Rows from block 3 of the text decoder of a small encoder-decoder audio transcriber, named by matrix and row number. Rows with one number belong to one neuron. Each number is 128 + 24 x the weight over its row's rms, rounded and kept within 0 to 255. All counts start at 0. After the name is the row's rms in percent of the matrix's.
After each neuron's rows are labels from the 100 texts, of 14976, where the neuron reaches its highest value: "fires on" is the input token at the peak. Only what is clearly more common there than usual is listed. The data: strings of digits, spoken by a formant synthesiser in many voices. In brackets: how many of the 100, against the usual share in percent.
# fc1: MLP up (decoder.blocks.3.mlp.fc1.weight, 1280x320), inputs 0-159
# fc2: MLP down (decoder.blocks.3.mlp.fc2.weight, 320x1280, transposed), outputs 0-159

fc1.113 104 [111 152 128 105 128  81 158  93 113 128  98 128 128 108 128  98 114 113 143 107  92 143 167 151 172 167 114 101 181 167 128 128 128 116 157 128 112 128 162 100 144 128 128  78 128  60 144 162 114 109 120 120 128 139  84 102 128 151 172 160 128 102 108 128 113 102 113 147 128 128 146 128 153 101 128  99  94  93 107 106  72 133 151 150 155 128 158  91 116  97 128 147  85 115 172  86 155  89 128 144 103 128 103 143 161  80  93 141 155 104 128 150 155 128 128 128 128 159 128 128  81 128 149 106 128 128 128 128 128 113 128  93 111 128 128 109 102 151 153 122 128 128 128  99 128 114 142 162 153  70 155 110 105 170 128 109 128 128 128 128]
fc2.113 068 [128 128 128 128 127 128 128 128 128 128 128 128 128 128 109 174  94 128 128 111 147 128  95 128  80 128 140 156  61  90 149 129  89 128 152 128 128  97 122 128 111 128  99 128 128 128 145 152 182 128  90 123 164 119  95 133 135 128 126 112 153 123 164 130 176 151 100 128  78 128 118 128 158 128 126 109  97 166 104 126 128 167 153 175 146 128  77 128 128 126  57 128 154 128 164 161 128 159 170 112  93 101 142 128 128 107  91 166  98 130 124 128 178 110 173 134 146 145 117 146 107 111 126  86 128 128 128 102 107 128 128 128 163 128 151 128  84 124  93 133 150 128 139 128 115 143 152 150 128 100 128 172 137 114 140 128 168 128 128 149]
fires on: "h" (100 vs 3.7)

fc1.134 097 [111 128 148 128 141 108 104  66  93 169 145 116 116 128 128 150 114 105  95 145 171 144 115 113 164 128 128 128 156 115 128 137 150 167 128 128  98 128 160  96  89 128 101 102 128 111 144 128 128 157 153 128 159 180 142 153 101 108 158 128  94 119 128  90 164 155 128 128 128 128 114 153 146 128 166 170  96 101 128 128 100 112 128 155 169 128  96 128 154 153 143 128  88 107  94 112 128 128 128 145 117 128  79 147 175 128  73 128 101  80 111 169 128 128 156 128 207 156 160 128 161 178 128 128 151 128 128 104 115  82  91 128 107 128 138 100 139 128 149 116  85 128 128 108  92 105 134  97 114 128 191 141 128 128 128 100 128 128 105 174]
fc2.134 066 [103 171 119  82 140 124 125 100 128 159 168 128 178 144 146 128 147 122  92 113 141 128 148 128 154 128 128 111 117 128 128 142 110 128 163 128 135  98 128 112 128 128 128  81 160 136 128 133 173 101 128 128 148  95 128 109 128 130 157 189 123  68 128 128 104 115 128 128  86 108 112 145 128 128 121 159  86 128 179  92  91 118 148 128  73 126 128 120 169 150  82 104 128 128 110 150 149 128 148 128 178  71 122 128 112 104 128 135 128 176 155 143 128 112 139 141 128 128 128 128 128 114 132 128 170 128 128 106 124 115 114 128 171 162  81 128  88 128 104 128 128 128 114  84 128 128 162 128 133 128  95 128 142 103  78 156 157 109 168 100]
fires on: "n" (100 vs 7.6)

fc1.216 106 [103 164 122 100 118 128 108  94 116 138 139 103 160 137 147 124  96 137 155 160 110 110 150 115 168 128 113  66 148 143 128 128  96 128 119 169 147 106 165 108 157 156  93  87 122  65 128 142 162 141 128 105 148 114 118 103  82 128 128 128 106 128 144 161 145 123 128 137  99 121 110 104 146  83 151 112 104  82 153  92  90  88 128 101 156 151 147 101 128 112 156 128 114 126 104  89 117  95 144  99 128 101 144 120 172 101  94 128 159  94  97 123 128  84  87 106 146 107 172 147 128 173 119 100 128 128  88 128 145 121 158 128 149 157 103 139 113 111 162 142 119 141 128 144 128 113 113  97 160  77 128 156  87 173  88 128 138  93 128 168]
fc2.216 093 [ 99  70  99 170 114 143 108 173 142 101 138  98 162 128 128 106 107 124  92 157 163 128 110 112 128 105 186 127 113 157 130 128  80 128 128  87  99 136 138  91 128 140 128 110  84 128 174 157 181 127  98 120 153  98 116 145 158 128 120 120 123 111 113 115 160  85  95 100 175 103 100 128 115 185 171 140 127 103 128 144 159 128 181 146 128 107 103 156 113 109  68  92 146  64 194 135 154 173 140 131 128 128 128 159 151 117  98  94 128 119 130 123 149 126 128 144 172 104  91 128 128 131 114  94  49 154  91 103 131 149 137 128 128 139 146 117 123 138 128  84 128 112 196 128 111 115 144 128 127 128 143 128 114 171 128 169 150 125 109 118]
fires on: "h" (67 vs 3.7); "z" (33 vs 1.9)

fc1.725 102 [128 141 177 106 116 128 148 110  93 174 155 140  95 144 146 149  73 128 128 128  92 152 128 140  91 200 108 128 160 101 113 150 106 156 128 152 128 109 128 112 139 166 128 128 144 147 109 154 128 159  93 112 143 151 128 112 166 137 128 178 138  78 156 156 141 128 128 102  85 160  83 164 128 128 105 174  84 100 128 101 118 111 141 109 161 128 138 128 142 128  92 106 163 128  81 102  94 128 128 105 145 145 146 144 143 128 142 112 128 156 128 147 128  74 108 146 128 156 128 128 147 165 128 143 177 128 128 128 128 128 104 100 184  92 128 110 160 111 128 122 128 152 128 128 137 102  98 114 128  95 128 152  79 161  87 128 148 102 170 147]
fc2.725 118 [128 128 116 123 128 128 120 149 159 167 139 134 128 210 149 128 176 118 128 149 128  74  97 141 104 155 119 128  87 128 139 150 128 114 121 128 107  89  85  82 147 128 125 141 122 149 140  73 107  82 110 128 128 128 128  99 128  92 176 128 160 118 102 128  89 128 105 180 128 129 167 107 128 153  90 128 128 102 140 128  99  85 128 116 164 127 112 128 128 140 120 128 115 101 128 128 159 123 101 165 120 155 128 103 105 115 155 132 128 166 128 126 142 157 128 156  95  99  97 162 130  81 128 106 153 118 179 116 144 183 106 101  84 146  84  71 136 128 109 118 111 128  99 134 128 135 130 128 128 138 109 117 113 133  82 154 126 128 146 106]
fires on: "i" (98 vs 7.4)

fc1.615 100 [160 144 182 117 146 128 155 112 144 152  90 156 160 128 101 114 120 117 128 146 138 149 160 128 145 144 102 128 174 128 128 128 140 128  92 114 177 113 101 128 164 128 128 148 109 128 128 155 106 183 104 111 152 145 128 128  93 128 154 128 142 142 112 147 128 128 144  96 117 101 128  96 121 128 111 156 105  99  89 128 101  93 121 106 186 111  69 128 137 128 128 165 107 163 110 139  94 128 139 111 108  96 110 128 113 128 128 116 168 134 120 128 156 114 144 151 169 171 153 128 113 145 184 128 175 128 159  91 128 109 128 111 137 184  87 134 106 128 128 152 128 128  67 164 128  93 148  94  93  83  99 128 108  98  72 147 128 100 128 149]
fc2.615 120 [117 109 174  90 128 128 100 128 148 161 150 149 123 164 111 135 121 184 128 175 128 107 135 128 175 133  93 128 105 128  99 149 142 100  77 102 162 140 116 128 158 145 117 170 128 136 148  86 131 128  89 114 133 177 100 133 110 140 149 128 169 106  90 133 128 117  73 124 119  87 165 112 128 163 107 146 139 143 145 128 128 108 150 128 152 115  97 128 105 166 148 127 111 162 130 157 153 128 117 150 109 128 142 111 107 153 162  98 128 154 121 141 165 128 146 128 128 128 128 128 128 123 128 128 128 128 185 103 151 121 145 127 109 175  94 117 128 138  97  99 119 116  92 155 112 148 155 128 106  91 111  91 171 115  99 169 174 142 166 133]
fires on: "n" (93 vs 7.6)

fc1.178 095 [ 99 164 155 118  83 128  77  72 103 128 111 152 154 120 156 128 113  92 114  86 150 128 104 128 161 146 128 143 164 173 102 112  96 144 100 128 148 128 128 146  93  78 147  82 170  82 155 128 128  83 140 176 163 154 128  99 128 128 128 128 103 109 128 128  85 105 110 128  81 110 157 170 168  87 110 144  96  80 110 128  94 155 112 128 167 128 161 128 128 149 128 113  89 155 141  96 128 128 152 146 128 128  75 115 144 117  84 145 128 140 145 107 128 106 128 128 153 128 158 163 165 151 113 128 109 139 102 150  99 128 103 155  95 110 159 140 128 155 163 128 136 173 128 150 104 128 107 159 128  87 157 167 101 128  95 128 128  83 151 128]
fc2.178 067 [128 117 160 128 145  80 128 128 150 196 130 128 135 128 104 128 128 128 112 128 123 113 128 170 128  99 137 128 134 128 128  89 192 128 128 128 165 114 128 128 112 144 159 167  92 149 128 120 140 135 128 128 108 128 128 119 166 120 169 145 128 128 138 164 116 118  67 128 100 128 101 133 124 176 108  76 167 128 165 142  79 121 128 145 128 114 176 156 139 155 128 128 128 128 128 141 113 190 102 103 117 105 128 118  88 128 128 128 128 178 151 128 128 110 145 116 128 111 122 141 128 128 146 128 151 128 147 128 167 186 128 128 124 135  88 134 149  86 122 152 128  88 134 128 148 123 128 153 128 105 152 128 128 128 134 104 108 208 114 115]
fires on: "i" (32 vs 7.4); "<end>" (28 vs 6.3); "f" (9 vs 3.7)

fc1.630 101 [ 82 159 172 128 117 149 101 134 146 167 128 128 112 154 171 108 108 143 155  99 152 148 148 128 150 156 128 101 146 149  90 128 138 128 108 150 128 128 109 119  82 146  77 111 146 128 149 128 120 147 160 128 101 128 157 128 148 117 112 108 128 149 107  84 100 115 146 128 128 146 128 147 148 139 128 101 128 106 128 103 137 128 105 171  90 128 109  98 142  78 179 114 128 154  97 102 104 171 128 107 128 128 114 160 141 128 163 139 128 110 128 100  92 139 146 128 145 140 128 148 147 108 172 174 150  76 117 108 141  97 113 128 111  97 128 159 138 175 164 128 128 175 111 128 108 119 111 165 160 128 170 112  87 152 112 112  96  95 153 148]
fc2.630 131 [128 142 186 128  98 121 123 135 159 113 143 128 120 134 128 105 166 128 156 128 169 128 132  90 128 108 141 174 128 102  97 134 159 113 127 116 118 103 132 133 111 128  85 128  92 163 128 160  92 128 202 127 123  71 151 127 100 128 115  65 118 161 136 103 149 128 168  99 168 128 123 152 122 142 159 146 138 135 144 137 142 173 121 128 128 167 114 113 118 134 135 119 131 167 123 128 128 164 112 106 128 188 189  94 116 142 141 109 105 128  88  97 128 155 153 114  80 152  96  97 148 100 139 159 128 128 128 154 142 173 153 147 130  72 128 136 118 192 152  91 128 118 151 128 162 153 110 134 119 111 133 128 148  98 135 117 113 121 128  80]
fires on: "u" (71 vs 1.9); "h" (29 vs 3.7)

fc1.331 098 [ 95 128 173 157 128 102  96  91 154 128 151 128 110 128 128  92 148  88 144 161 162 128 147 128 128 175 128  99 157 149  76 128 156 108 128 128 139 166 128  88  78  99 149 106 166 128 167 147 128 128 141 142 109  97 128 101 128 128 108 116  90 128 128 128 149 108 128 128 113 128 128 128 175 104 114 128 128 128 128  91 128 148 128 143 128  91 119 113 157  84 128 106  89 115 128  59 128 104 152 138 106 137 128 157 128  82 128 136  91 128 128 128  93  99 150 110 128 148 119 149 128 128 134 102 128  99 128 128  96 100 111 128 128 128 128 128 102 128 146 128  85 143 114 104 100 128 103 148  97 142 172  94 146 161 110 145 128 111 156 142]
fc2.331 084 [152 140 171 128 151 128 128 128 122 188 128  82 147  99 149 135 128 113 128 108 152 141 148 149 128  84 128 145 128  84 128 128 164 177 155 124 128  69 128 128 128 100 128  91 128 128 128 137 149 142 128 145 170 128 102 121 151 128 134 128 129 108 128 128 128 128 128 128  73 142 128 146 128 136 104 168 101 128 160 128  92 106 128 167  86 155 128 128 128 168 128 105 116 167 153 123 128 110 161 114 114 128 147  98 128 128 131  96 128 141 101 108 128 128 167 128 127 128 139 171 128 128 111 123 163 128 139 128 162 128 128 128 128 129 102 128 128 119 128 128 169 169 128 104 162 172 128 128 119 111 159 198 149  84 128 102 128 107 163 128]
fires on: "u" (90 vs 1.9); "h" (10 vs 3.7)

fc1.459 103 [102 146 157 128  98  96 105  94 145 175 112  92 128 111 153 113  95 128  98 170 170  99 128 128 128 178 117 111 128 128 128  96 169 153 128 153 137 141 152 103 158 128 114  87 152  76 162 128 128 128 162 137 114 120 128 100 128 171 128 153 132 128 128 114 152 153 128 182 136 117 160 128 159 104 128  89 128 128 137 102  96 128 104 147 128 100 128 111 128 102 146 152  83 101 142 128 151 104 111 143 128 137 105 151 153 128 116 151 115  95 164 116 147 114 146 156 144 128 160 156 128 152 128  93 155 128  90  75  97  93 128 141  96 133 128 141 149 168 143 112 104 159  77  90 141  98 128 148 128 101 167 124 114 128 103 128 128  62 116 153]
fc2.459 071 [128 128 178 128 128 105 128  76 131 153 128  92 128 128 128 179  74 156 128 129 128 128 128 128 174 115 151 128 169 135 108 128 104 137 154 186 126 106 107 119 133 128 130 116 166 113 153 141 128 137 128 147 149 128 146 128 128 128 140  90 128 143 140 142 136 124 165 128  88 128 128 128 128 193 134 128  96  98 128 158  89 128 128 166 121 167 128 125 173 128  87 177 128 128 128 124 163 128 128 128 128  71 105  84 137 128  94 128  89 128 127 128 156  81 144 105 128 145 143  75 128  86 149 133 162 101 151 170 128  69 153 116 159 128 128 128 128 128  98 132 147 152  79 128 128 128 128  65 128 128 116 143 146  70  96  89 128  84 128 153]
fires on: "u" (59 vs 1.9); "e" (36 vs 16.9)

fc1.243 097 [128 162 128 163 114 113 159 128 128 128 182 151 128 142 167 103  82 154 101 110 109 111 141 114 140 128 128 128 123 165 147 152 158 128 128 168 112 128 148 138  92  96 140 121 162  72 128 144 114 149 179 128 128  92 138 128 128  89 180 128  86 113 128 168 128  72 150 149 165 103 128 128 128 121 138 105 120 100 111 158 110 106  98 128 128 128 159 128 107 110 150 128  93 116 140 104 149 106 154 161 151 119 118 151 128 160  90 128 101 128 105 128 110  82 111  74 128 142 108 107 128 164  97 128 169 128  88  96 115 105 114  90  98 118 150  88 128 128  86 150 142 113  90 101 146 105  87 151 163 103 167 168 116 114  91 108 150 118 141 140]
fc2.243 114 [128 144 149 146  94 111 166 106 114 169 140  88 159 128 128 172 128 128 128 124 151 149  84 117  83  71 162 173 143 128 128 154 128 128 128 128 128  90 119  86  90 151 148 148 128 139 150 106 128 128 174 171 128 103 136 145 166 104 158 128 128 147 118 163 113 115  93 140 117 109 143 128 118 136 128 144 128 128 125 185 108  77 128 168  98 168  84 159  98 121 128 121  98 128 163 115 155 163 128 144 112 128 128 120  90 145  93 126 163 132 128 128 128 160 128 110 128 128 144 151 130 111 165  97 128  99 108 113 158 128  96  86 108 142 113 112 180  89 106 151 128  97 118  65 125 138 117 142 110 128 145 128 163 111  80 106 107 185 107  96]
fires on: "i" (100 vs 7.4)

fc1.655 103 [105 162 171 148 128 174 128 111 128 163  97 128 128 103 114 145  91 128 128 128 128 128 158 137 128 168 133 112 153 128 101 164 128 185 160 173 146 116 128 145 128 113 108 102 152 128 101 116  85 104 118 183 115 128 128  76  99 158 148 128 128  96 128 128 118 128 154 128 128 128 100 118 104  87 109 128 100 141 111  92 136 152  79 103 128 118 128  84 128 148 151 128 128 181 103 142 128  88 128 128 128 128  83 154 145  90 138 106 121  89 142  93 103 128  98  92 128 128 180 197 163 195 158 140 159 128 158  69 128 128 157 128 128 128  93 132 105 162 117 159 128 117 128 110 128 128 144 119 147  64 160 107 128 128  88 128 101  88 128 164]
fc2.655 098 [115  89  99 128  92 140 108 145 128 103 128 157 145 128 138  85 170 139 128 103 156 128 128 105 149 114 113  74 128 128 116 140 162 110 151 128 150 129 161 128 151 177  93 128 115 128 147 141 150 128 128 104  93 117 128 128 123  96  97 161 111 128 128  93 111 128 136 112 128  70 124 150 128  91 172 181 165 128 176 102 128 182 128 140 128 141 142 139  93 138 128 128 158 115 128 153  66 115 128 139 113 169 103 119 128 155 146 161 128 143 128 121 128 128 184 128 155 109 145 115 158 130 138 149 104 126  98 128 131 139 130 191 156 105 128 137 128 181 143  90 100 128 147 170 113  98 128 157 145 121 155 131 120 139 162 174 128 128 124  83]
fires on: "h" (96 vs 3.7)

fc1.658 106 [107 117 150 167 128  78 140  76 104 106 139  78 143 128 165 128 112 143 108 135 140 172 128 118 156 156 100 150 112 146 115 149 160 161 128 120  89 144 120 115 147  90 109 128 128 128 128 112 139 153 157 128 154 120 197 116 143 152 171 128  87 128 110 149 122 105 128 160 156 146 174 119 146 104 146 128 171 147 159 165 108 105 128 128 128 149 128 145 128 158 141 100 114 100 128 107 103  86 166 107 128 128  98 128 128 152  94  67 117 116 158 146 111 107 146 141 187 128 138 165 160 128 159 100 128 128 128 147 109 128 142 101 128 159 128 110 141 107 111 103 143 106 148 112 128 102  81 138 128 142 188 128 153 136  97  73 128 145 146 118]
fc2.658 156 [135 128 139 160 104 108 128 140 127 121 112 114 125 152  95 166 128 146 143 131 141 114  79  97  82  86 172 150 133 162 144 128 128 139 112 128 142 125  95 128 108 128 150 128 103 128 138 105 131 117 161 136 115 117 123 157 145 102 155 105 128 191 167 141 101 125 112 128 147  93 137 128 128 140 128 143 137 106 101 178 128 108 149 169 128 168 107 165 101  98 113 152 100 130 118 128 130 183 118 173 144 160 151 107  91 172 124 187 134 116 142 139 175 168  93  99 118 137 146 103 127 125 139 146  85 126 118 128 128 128 149 107  97  90 106 112 184  91  93 134 113 114 137 119 128 154 106 132 139 138 148 127 170 105 106  95 121 163  93  92]
fires on: "i" (100 vs 7.4)

fc1.399 093 [128 128  99  95 100 110 105 128 156 148 145  71 110 128 154 128 115 145 128 101 111 118 106  89 182 184  83 128 138 108 100 154 106 128 115 147 110 128 178  88 110 155 128  78 128 128 128 168 141 128 151 116 107 140 152 157 128 128 128 128 135  85 128 140 110 158 128 157 119 128 145 156 112  97 128  84 128 145 128 114  81 128  86 112 180 128 151 128  82 153 101 157 142 128 120 128 101 128 128 128  96 128 128 128 128 101 128 173 121 141 128 128 110 171 111 165 101  92 110 128 121 139 148  89 117 128 141 128 128 128 128 157 144 103 157 138 149 117 169 128  84 148 151 128  90 170 146 128 128 128 143 128 100 128  69 128 145 128 128 137]
fc2.399 088 [164 130 164 100 129 145 142 153 128 128 135 128 128 143 128 137 166 140 180 128 122 119 128 161  85 128  81 128  72 104 188 115 128 153 136 163 128 128 128 152 128  82 104 128 117 128  78 138 134  87 128 107 101 128  88 124 128 113 156 128 146 128 180 128  88 146 128 139 128 118 133 132 128 128  78 105 128 166 128 105 138 130 129 128  76 128 128 148 128 128 128 128 155 172 103 149  94 128 123 128 145 127 128 128 128 100 175 128 119 128 122 128 128 138 128 110  61 128 128 128 128  95 115 128 177 140 135 199 128 128 139 185 162 147 165 128  77 128 125 128 158 146 128 114 141 137 128 128 128 170  94 118 144  86 156 163 128 142 106 126]
fires on: "e" (100 vs 16.9)

fc1.753 102 [113 175 176 128 128 144  82 104 108 193 128  98 128 104 128  99 107 114  86 133 128 135 113 115 128 128 110 109 159 128 128 128  95 158 128 150 154 138 146  92 153 137 128 128 128 128 128 178 157 128 113 184 128 139 128  84 161 156 164 117 155  93  91 161 119 116 138 155  92 172 140 144 111 100 179 128 128 128 128 102  88 128 105 160 128 134 143 128 114 111 134 128 128 173 119 128 117  88 128 122 137  80  90 128 154 102  93 128 175  92 163 137 128 128 113 145 152 147 156 171 135 154 152 128 147 119  94 128 145 115 112 109 148 128 145 128 128 142 144 157 128 154 100 128 101 128 112 111 128  67 128 128  85 152 107 103  99 102 128 143]
fc2.753 072 [100 128 128 128 127 128 128 128 128  80 128 128 142 128 112 154 128  93 128 140  97 116 100 128 117  83  90 147 128 168 115 113  92 128 138  89 157 168 145  80 167 156 117 128  88 133 163 111 119 128 128 153 110 128 108 128 116 128 128 112 143 128 131  93 128 107 111 111 118  84 128 128 128 141 149 128 128 115 207 148 128 128 128 128 128  91 128 128 128 109 110 128 105  81 127 159 128 146 140 149 128 109 155 128 125 138 105 128 128 186 197  94 164 128 128 128 189 144  94 162 101 100 111 151 111 126 128 128 111 138 152 128 114 133 128 128  99 128 139 120 128  85 128 125 161 165 128 128 135  97 119 128 159 142 120 150 128 140 158 128]
fires on: "h" (100 vs 3.7)

fc1.73 104 [109 128 184 128 128 108 128  64 139 186 135 108 120 112 147 128 143 128 113 174 138 154 128 104 147 147 128 128 117 149  86 144 116 128 148 178 128 166 114  69 150 102 128 113 114  99 174  84 105 128 173 151 128 128 128 128  71 128 128 187 110 104 128 128 148 128 128 143  89  85 128 128 128  77 155 128 128 128 146  79 106 117 156 128 128 138 142  97 135 128 128 111  61 145 128  92 148 104 128 128 110 100 104 128 155 117 128 128 152  99 182 107 128 140 107 139 149 115 171 152 128 128 166 128 128 142 128 128 114  75 128  97 105 111 128 128 128 128 152 128  81 106 102 145  92 128 105 128 143  60 115 161  97 112 128 128 111  70 128 128]
fc2.73 070 [128 128 128 128 128 128  89 124 128 133  91 109 125 175 128 128  87 128 192 128 128 113 133 153 139 118 128  77 128 128 131 139  95 128 128 128 117 128 128 100 144 128 107  68 151 128 145 147 128 121 112 128 163 167 159 128 156 128 128 128 157 128 128  89 128 110 158 133  55 159  94 128 128 128 116 128 144 150 128 106 105 128 128 145  99 152 128 128 128 158  78 148 130 108 128 122 135  97 128 172 128 128  58  99 149  88 128 116  87 160 111 180 128 106 128 131 145 128 110 128 128  97 148  91 132 108 128 115 128 157 142 150 168  89 101 172 116 139 127 142 128 136 128 111 143 138 113 128 128 133 127 128  88 158 112  79 128  87 128 155]
fires on: "n" (76 vs 7.6); "h" (20 vs 3.7)

fc1.69 104 [158 145 173 113 156 114 143 128 109 128 100 110 128 112  75 128 100 128 128 157  96  95 128  97 100 157  98 106 143 150  93 105 128 128 128 128 128 128 141 128 128 128 128 120 152  92 128 157 155 123 171 108 172 142 112 149  64  89 139 150 153 115 116 114 128 128 128 107 128 108 128 109 116 128 128  87  89  79  71 128 137  84 174 141 128  94  98 112 161 143 100 171  66 128 140 102 128  87 111 128 117  90 102 128 119 128  92 179 149 128 172 142 188  93 128 142 109 157 148 112  98 153 128 151 140 128 139  93 128 148 148 101 111 128 128  78 143 128  98 154 142 154 115 102 107 128 151 114 136 113 100 156 128 153 117 128 145  96 148 175]
fc2.69 143 [142 128 128 128 128 128 143  96 129 119 109 128  94 139  93 179 143 134 113 138 113 122  88 133 117 128 128 118 128 167 117 128  93 153 115 118 158 141  82 165  95 147 128 155 108 135 114 100 164 128 143 122 152 128 158 159  93 130 150 113 137 161 161 166 113 173 115  95 148 104 133 104 128 144 128 128 128 114 115 167 107 150 153 154 176 123 128 153 146 128  93 112 128 177  96 148 112 170 133 128 147 104 128 128 101 158 138 146 168 142 145 162 135 128 116 114 117 147 128 139 132 159 128 148  86 168 140 128 115 126 124  97 116 128 115  90 128  69 112 128 101 106 115 130 106 131 142 118 128 154 128 128 184  97 143 119 139 175 128 128]
fires on: "e" (100 vs 16.9)

fc1.765 101 [112 158 162 128  98  92 133 128 128 128 128 102 157 128 181  94 134  96  88 114 128 160 161 128 173 175 116 128 151 128 128 143 109 128 128 172 112 157 164  91 101 128 142  72 128  59 158 155 128 114 144 169 115 128 128  80 148 128 128 154 105 128  75  88 153 158 128 167 107 128 102 119 157 104 158 128 144 128 140  82 128 150 128 170 141 128 122  86 139 151 128 140 128 182 137 128 104 136 140 148 128 128 128 147 162 128  96 100 128 110 153  91 160  94 128 108 128 142 145 162 108 170 128  94 128 106 128 128  95  94 144 147 139  97 153 128 128 128 128 138 116 128  80 123 109 113 145 128 159  94 177 121 128 114  74 105 128  87 108 155]
fc2.765 064 [128 128 152 140 145 114 128  92 163 171 128 142 128 148 128 128 143 128 128 132 159 111 128 133 128 101  80 113 128 128  81 128 124 153 128 153 119 106 128 128 109 128 128  97 128 110 177  63 158 173 109 128 155 128 128 137 140 128  80 127  73 128 128 128  97 128 125 128  54 129 128 128 128 207 128 128  95 128 128 128 128 110 177 128 151 112 128 128 148  98 128 144  97 128 128 128 128 128 128 131 149  88 128  80 128 114 157  69  92 138 128 121 128 141 128 109 128 166 128 143 128  85 138 177 128 128  70 122 109 128 128  76 128 127  80  98 128 128 115 154 128 128  99 128 128  91 110  73 146 128 128 158 128 128 128 106 128 160 159 127]
fires on: "u" (77 vs 1.9); "h" (17 vs 3.7)

fc1.126 102 [137 128 146 153 118 152 150 128  81 115  86 151 153  99 112  97  90  89 128 111 135  94 154  94 116 114 144 101 116 118 103 128 121 152 164 143  87 128 157  96 112  85 128 107 166 151 128 116 128 185 116 146 150 144 128 111 142 147 128 101 113 128 128 144 156 107 128 104  90 109 128 173 142  99 151 160 104 102 128 108 128 107 159 118  99 172 128  93 152 140 144 128 128 128 101  89 128 128 143  96 146  50 156 128 151  87  96 114 128 108 158 128 157 128  98 128 146 110 173 109  98 109 141 171 162 102  79 146 128 128 128 110 128 146 138 145  97 116 140 107 101 174 119 110 128 119 119 128  67  80 117 128 128 103 156 139 147 150 152 128]
fc2.126 125 [140 119  98 152 155  94 107 128 128  84 106 128 128 154 156 127 107 108 128 128 128  56 127 124 148  97 128 183 110 128 124  83  94 128 122 101 142 117 128 116 128  94 158 128 115 128 128  94 137 107 115 128 128 148  90 177 165 156 156  92 111 128 128 105 151 148 115 128 150 128 141 128 178 127  95  44 104 131  91 136 192 135 141 106 151 128 121 128 128 110 176 112 154 117 128 146  91 106 132  85 152  93 160 170 132 128 115 119 119  96 103 110 128 143 116 141 117 128 128  93  92 118  76 136 123 151 111 147  79 121 123 154 105 114 169 109 101  99 124 146 113 128 128 128 136 128 130 128 128 140 103  95 128 140 167 144 172 176 119 141]
fires on: "i" (100 vs 7.4)

fc1.568 102 [128 128 158 128 119 146 136  85 105 128 145 101 102  92 128 101 128 109  91 128 109 165 153 128 174 162 128 128 128 148 109 154 140 128 128 159 128 166 175 111 128 107 110 128 165 128 128 128 107 128 138 140 147 128 120 110 137 158 174 102 116 140  89 128 167 128 111 128 105 128 147 128 141  85 110 120 145 105 133 105 141 149 128 143 173 149 141  98 106  89 167 128  99 128 141  97 128 143  96 128 128 136 128 155 160 128 105 138 128  88 128 128 128 104 128 128 179 128 112 128 128 142 128 137 106  93  90 128  99 128 136  90 128  98 128  88 137 152 139 148 128 143 128  95 109 128  95 150 128 136 128 137 128 128  87  91 112  64 153 195]
fc2.568 087 [128 128 136 128 137 128 118  90 123 162 149  97 128 128 143  94 128 152  77 103 177  99 156 110 196 143 128 132 116 102 128 183 125 146 142 138 128 104 117 128 138 102 128 128 128 108 183 128 142 128 109 159 172 128 128 145 148 158 102 128 123  82 137 105 142 128 145 128 128 112 147 162 166 142 130 162 103 137 128  84 136 129 128 144 128 128 128 128 199 117 128 128 128 138 133 110 128  70 151 130 117  86 145  88 128  61  86 128 128 108  94 109 142  79 130 111 128 148 108 128 128 128 154 121 128 128 128  88 180 128 128 128 142 128  94 125 131 142 128 128 128 128 109 128 128 108 134 128  98 126 150 110 153  99 125 117 128  76 168 131]
fires on: "u" (100 vs 1.9)

fc1.610 100 [142 163 128  89 128 113 154  81 128 167 128  92 144 128 128 128 128 108 106 158 128 128 198 110 148 155 128 128 128 108 128 164 128 115 128 128 115 162 128 128 128 115 105 128 173 137 128 167 128 111 128 164 110 150 164  68 118 128 168 154 128 140  89 128 166 128 115 114 128 168 144 115  91 128 154 149 102 135 149 128 128 149 116 128 128  87 112 133 162 133 152 144  97 160 108  92 128 107 128 128 128  63  93 162 128 128 128  97 150 128 128 159 128  87 152 141 174 158 106 128  93 147 151 139 196 128 128 128 143 110 103 109 128 138 148 128  97 143 156 128 155 145  85 148  98 128  95 109 115  72 113 114 128 167  87 145 128  89 128 148]
fc2.610 081 [125 102 122 128 120 115 117 154 139 128 129 148 128 160 108 118 160 177 144 156 117 107 115 128 128 106  77 128 143 138 108 168  92 108 129 152 128 183 107 161 136 159 127 149 128 132 139 130 128  84 128 124 128 156 128 142 138 146 148 128 165  93 128 160  85  76 116 110 128  96 175  96 128 172 129 162 128 128 200 137 131 106 109 166 133 104 180 156 107 143 151  88 142 128 128 128 142 128  85 152 132 168 128 128  97 129 127 130 128 169 149 140 124 128 128 128 128 100  83 128 146 174 128 128 138 117 155 147 137 147 137 128 115 156  88 105 128 133 128 101 141 112 122 166 128 128 104 128 166 126 116  86 128 135 128 159  85 125 151 128]
fires on: "i" (100 vs 7.4)

fc1.352 101 [113 116 183 144  90 128 141  89 128 128 128  75 128 143 160  94 111 128 136 128 160 114 184 142 158 154 128 128 128 128  92 150  94 115  92 141 134 128 116 142  90  95  89 116 161 104 165 146 117 112 155 175 107 128 128 156  94 119 128 128 128 128 107  82 128 128 128 111 128 149  93 107 155  98 149 153 140  83  93 110  94 168  76 162 128 162 115  84 149 128 137 128 128 128 139  87 162 145 109 128 114 128 146 171 164  98 148 106 101 128 114 128 101 146 170  86 128 156 103 170  93 128 128 146  94  84 100 110 128 115 142 128 128 112 112 128 143 165 176 162 128 174 111 111 151 145  67 128 155 128 152 143 100 145  99  81  95  95 128 108]
fc2.352 121 [127 139 186 128 111 151 123 168 180 122 128 120 117 148 129  99 178 130 159 109 181 111 148  92 124 102 128 151  97  88 128 144 162 128  98 108 114 111 128 128 128 128  79  91 128 151 139 172 100 128 158 132 122 100 128 128 128 140  88  92 125 128 139  90 145 128 157 109 128 142 117 143 123 139 128 165 111 128 162 128 143 151 125 128 122 128 133 128  98 153 153 123 126 128 146 128 128 128 128 107 128 188 182  88 114 128 170  92 128 118  72  80 102 158 128 114  65 154 110  98 128 109 143 142 127 125 128 133 138 176 151 128 161  76 128 130 125 189 152 114 144 147 157 138 160 147  99 125 107 126 131 116 142 116 139 125  96 111 128 105]
fires on: "u" (100 vs 1.9)